A small spectrogram autoencoder, trained from scratch.
Training: 5900 steps, batches of 128.
Rows from block 3 of the decoder of a small spectrogram autoencoder, named by matrix and row number. Rows with one number belong to one channel. Each number is 200 + 20 x the weight over its row's rms, rounded and kept within 0 to 999. All counts start at 0.
Before each channel's rows are labels from the 100 clips, of 14976, where the channel reaches its highest value: "top examples" is what is common among them; "band" is the frequency band that holds the peak. Only what is clearly more common there than usual is listed. The data: synthesised imitations of 52 everyday sounds, one a clip.
# convs0: first 3x3 conv (decoder.decb.0.0.convs.0.weight, 96x96x3x3, each kernel summed), inputs 0-95
# convs1: second 3x3 conv (decoder.decb.0.0.convs.1.weight, 96x96x3x3, transposed, each kernel summed), outputs 0-95

top examples: signals; siren; clipping; text has "clipped"
band: 1000 to 2000 Hz
convs0.36,188,183,203,197,195,172,192,193,167,224,200,176,186,234,227,201,209,190,178,200,174,209,197,182,222,187,184,209,201,187,196,204,141,211,238,202,220,168,210,177,210,214,209,218,181,203,190,200,204,215,181,203,226,190,195,216,256,204,195,201,204,179,161,195,218,224,188,216,182,157,234,209,204,175,173,178,214,226,208,181,206,175,177,215,161,212,178,192,191,176,208,221,195,221,236,180
convs1.36,222,232,179,196,180,200,244,193,222,176,195,194,216,207,164,215,248,211,198,192,203,213,181,202,181,223,200,214,189,185,165,236,227,179,203,190,185,174,177,227,187,197,198,187,198,210,194,182,221,209,215,199,179,183,198,209,164,212,181,209,226,216,253,221,236,168,213,204,211,225,198,193,171,194,196,185,196,200,186,225,227,221,240,206,245,201,174,205,204,212,216,179,207,200,211,220

top examples: laser zap; machines and effects
band: 1000 to 2000 Hz
convs0.88,186,175,201,206,180,152,202,209,206,189,205,197,208,223,197,205,188,186,229,173,202,205,223,196,189,205,212,191,190,184,211,178,201,211,216,177,203,211,203,183,198,175,151,208,198,187,199,213,199,204,207,203,207,210,223,215,201,153,244,199,212,189,210,204,222,176,169,199,244,192,182,224,247,211,221,204,192,213,197,183,184,179,215,176,209,185,192,217,110,218,208,206,226,199,188,190
convs1.88,190,214,187,194,218,208,197,188,196,190,201,202,179,189,176,205,193,208,155,201,201,202,183,211,154,200,179,237,231,202,170,212,225,220,182,210,191,217,214,212,186,249,214,208,225,231,221,176,210,212,213,193,194,197,183,196,201,235,171,211,190,186,184,211,189,206,274,182,161,212,213,170,166,193,194,204,198,187,233,191,193,216,177,220,187,207,193,207,204,222,206,189,183,224,232,229

top examples: signals; siren; meowing
band: 2000 to 4000 Hz
convs0.64,208,213,198,216,187,193,185,199,160,183,203,246,226,206,173,207,206,195,203,225,228,201,169,202,191,214,197,225,208,198,225,233,208,212,210,193,230,169,173,206,196,193,157,177,199,231,237,181,211,190,195,192,198,197,196,218,173,196,221,238,138,219,189,198,180,180,204,203,198,200,226,191,181,186,203,206,197,218,233,216,165,209,175,209,197,170,202,193,204,218,183,228,225,164,212,222
convs1.64,211,201,207,195,212,221,218,162,200,228,196,183,190,193,240,211,192,193,194,183,173,198,225,190,192,190,204,173,168,218,196,164,188,190,184,185,165,238,198,174,189,192,211,250,211,177,178,214,184,196,186,172,205,191,196,201,201,255,214,131,223,185,207,173,188,224,213,197,203,188,178,199,212,208,194,183,201,217,173,199,211,189,232,176,206,225,202,217,195,166,186,194,186,227,212,195

top examples: household; mains hum
band: 4000 to 8000 Hz
convs0.79,195,172,202,217,215,200,176,175,171,176,163,197,204,172,198,184,197,222,185,233,168,183,198,212,215,206,222,195,231,198,167,190,197,213,170,172,196,222,229,195,175,197,184,193,215,143,204,157,210,195,219,195,214,227,203,233,186,192,193,203,195,192,173,184,267,199,192,194,207,192,209,206,200,193,177,232,218,177,207,197,243,182,194,181,192,180,227,178,186,210,198,197,195,202,198,221
convs1.79,174,184,247,225,178,240,224,214,215,202,218,214,191,229,211,225,205,206,195,163,172,189,180,185,167,198,199,199,171,182,218,203,174,205,228,180,190,162,214,187,200,219,219,197,184,228,181,184,214,192,190,189,185,203,204,162,210,199,224,197,219,223,212,229,156,211,193,149,194,233,190,185,210,162,201,202,170,205,208,188,179,183,205,214,219,201,185,196,212,169,212,191,184,185,174,202

top examples: signals; car horn
band: 500 to 1000 Hz
convs0.18,211,202,189,214,193,192,173,179,207,189,199,214,204,191,211,192,174,217,235,182,228,198,184,242,198,194,162,257,190,217,201,194,197,211,147,252,203,191,194,145,186,208,229,183,208,172,170,204,210,195,194,214,200,221,181,221,219,216,185,158,201,190,189,186,197,203,213,181,220,233,198,201,206,184,200,164,201,162,193,227,185,208,171,184,205,204,205,183,212,211,207,200,214,176,200,187
convs1.18,200,199,242,204,217,216,230,224,201,228,227,212,194,166,200,206,202,184,182,234,197,200,234,179,176,199,225,160,188,206,188,159,222,199,203,156,201,213,190,227,192,200,177,200,201,211,221,217,220,193,195,175,194,203,209,198,179,168,241,200,201,176,200,207,174,186,202,163,194,181,222,193,232,186,196,222,184,230,208,216,212,183,218,241,198,227,186,173,189,153,190,201,194,226,197,190

top examples: nature; water drop
band: 1000 to 2000 Hz
convs0.59,145,191,218,208,196,172,200,201,167,199,200,157,202,220,186,205,202,229,215,209,218,193,223,241,195,179,189,179,186,203,206,185,223,204,194,237,206,212,211,223,223,213,183,205,201,190,199,219,236,223,215,205,193,181,216,155,207,180,201,193,213,185,181,189,200,219,230,200,180,198,199,203,199,239,213,228,215,224,182,221,194,189,196,189,213,201,182,207,119,174,210,211,213,196,223,186
convs1.59,229,176,208,203,188,217,199,160,228,177,210,232,209,231,207,201,204,202,169,193,203,197,178,146,174,198,213,228,188,181,182,205,193,206,206,192,176,204,191,169,160,194,198,194,219,213,201,212,190,189,216,187,218,204,196,216,208,197,197,213,194,185,239,226,191,177,203,206,264,179,199,213,189,200,164,207,189,155,234,187,205,207,203,187,183,196,220,212,247,218,202,172,212,197,169,227

top examples: laser zap
band: 500 to 1000 Hz
convs0.81,189,206,213,232,197,173,204,209,211,211,197,183,212,179,177,177,190,228,188,175,182,221,194,201,201,204,173,209,189,186,214,184,182,175,178,214,203,215,191,199,205,188,214,158,212,163,180,211,174,124,198,207,217,219,191,198,172,194,187,187,220,182,187,161,215,175,193,220,196,196,220,182,206,228,204,217,211,198,152,235,190,240,186,195,194,198,250,207,206,204,203,169,184,194,218,202
convs1.81,205,201,216,168,183,226,176,181,189,241,200,206,202,252,204,232,183,203,198,200,210,158,208,207,191,208,201,225,206,215,192,202,233,228,215,218,172,193,216,186,186,220,206,219,214,200,202,175,189,193,184,220,212,193,229,218,237,215,190,205,186,197,223,223,185,220,197,203,209,212,186,220,197,195,187,181,189,207,234,150,226,175,250,204,176,204,172,177,194,235,181,228,239,206,197,196

top examples: laser zap; machines and effects
band: 250 to 500 Hz
convs0.87,190,208,198,199,158,202,190,190,249,175,190,189,191,205,200,194,189,193,182,192,225,182,180,195,213,184,220,227,222,233,167,169,211,223,219,202,229,198,225,188,198,199,220,217,195,210,186,264,204,160,169,211,221,203,205,153,178,200,207,202,215,208,193,162,150,191,192,195,198,203,218,188,244,236,209,203,185,222,179,196,201,222,207,187,211,200,211,187,216,195,189,228,196,198,181,191
convs1.87,226,209,239,220,224,217,192,202,184,193,215,190,216,186,178,225,227,229,210,232,179,212,222,192,166,241,189,177,184,176,208,237,215,218,212,195,194,200,208,210,211,195,164,184,228,175,207,193,188,238,225,184,206,215,234,220,237,215,194,192,196,201,226,258,216,227,209,200,197,197,212,194,170,205,194,181,236,190,253,187,189,212,210,211,212,200,186,213,210,209,204,183,201,205,205,214

top examples: signals; phone ringing
band: 1000 to 2000 Hz
convs0.30,223,177,222,205,212,156,193,202,183,217,180,188,203,211,204,203,193,213,191,216,185,206,179,203,186,219,214,189,185,161,192,220,180,215,186,191,219,192,204,203,209,180,195,179,203,209,224,224,206,229,187,216,188,224,217,187,173,189,231,200,198,175,296,200,246,203,192,183,195,212,188,210,173,238,201,196,171,211,192,221,198,190,196,185,241,201,158,204,186,194,200,190,208,180,195,179
convs1.30,194,188,173,173,157,219,196,186,200,174,217,191,211,184,188,199,193,170,196,203,200,201,228,211,198,193,198,189,215,225,192,150,209,215,198,211,211,184,179,180,219,209,200,205,197,176,192,224,183,176,203,213,207,185,150,203,202,255,168,213,190,206,126,221,166,189,199,206,205,174,200,200,215,176,185,191,208,186,201,174,219,184,212,189,165,203,225,162,202,208,193,228,200,215,207,222

top examples: crying baby; people
band: 1000 to 2000 Hz
convs0.9,213,191,187,189,220,211,234,238,176,185,191,204,206,216,201,175,198,196,210,254,194,210,198,203,200,210,209,194,224,199,222,226,217,210,173,216,219,217,194,193,206,219,214,195,203,254,197,127,191,201,198,196,208,194,218,182,196,209,202,193,182,184,202,199,192,204,224,196,203,211,193,180,164,200,201,197,200,194,155,200,144,197,186,191,205,153,196,224,215,210,207,180,193,167,231,240
convs1.9,193,217,205,212,193,220,165,187,209,228,212,185,176,193,207,194,192,183,190,158,208,198,227,188,193,197,215,199,177,199,185,179,214,196,203,162,179,196,200,179,191,170,207,215,211,145,239,237,209,199,224,207,178,211,165,212,220,205,214,223,190,196,187,194,214,179,183,220,194,181,211,214,220,198,198,202,183,200,249,211,237,230,224,205,189,234,212,192,195,188,227,204,226,252,184,163

top examples: signals; siren
band: 1000 to 2000 Hz
convs0.77,178,172,184,181,187,170,179,204,169,197,189,172,190,229,216,194,161,239,191,195,168,201,206,188,153,238,203,199,202,183,159,213,203,205,222,178,214,179,173,204,211,233,220,211,217,221,208,207,214,187,220,206,221,189,210,168,185,187,192,189,168,179,197,185,220,155,203,193,194,177,188,196,189,191,185,221,224,180,204,188,196,210,167,179,173,240,190,186,187,226,174,189,195,192,179,181
convs1.77,205,222,197,184,220,195,238,198,203,226,186,201,189,199,206,225,230,188,194,223,209,208,197,204,291,140,212,198,200,201,208,201,197,200,198,195,184,200,191,197,171,196,193,196,211,189,207,192,195,221,223,178,208,189,172,193,215,204,192,200,201,228,188,204,193,295,200,202,202,199,217,244,207,200,193,183,184,188,176,195,213,190,192,193,216,206,184,191,212,190,191,207,189,208,198,219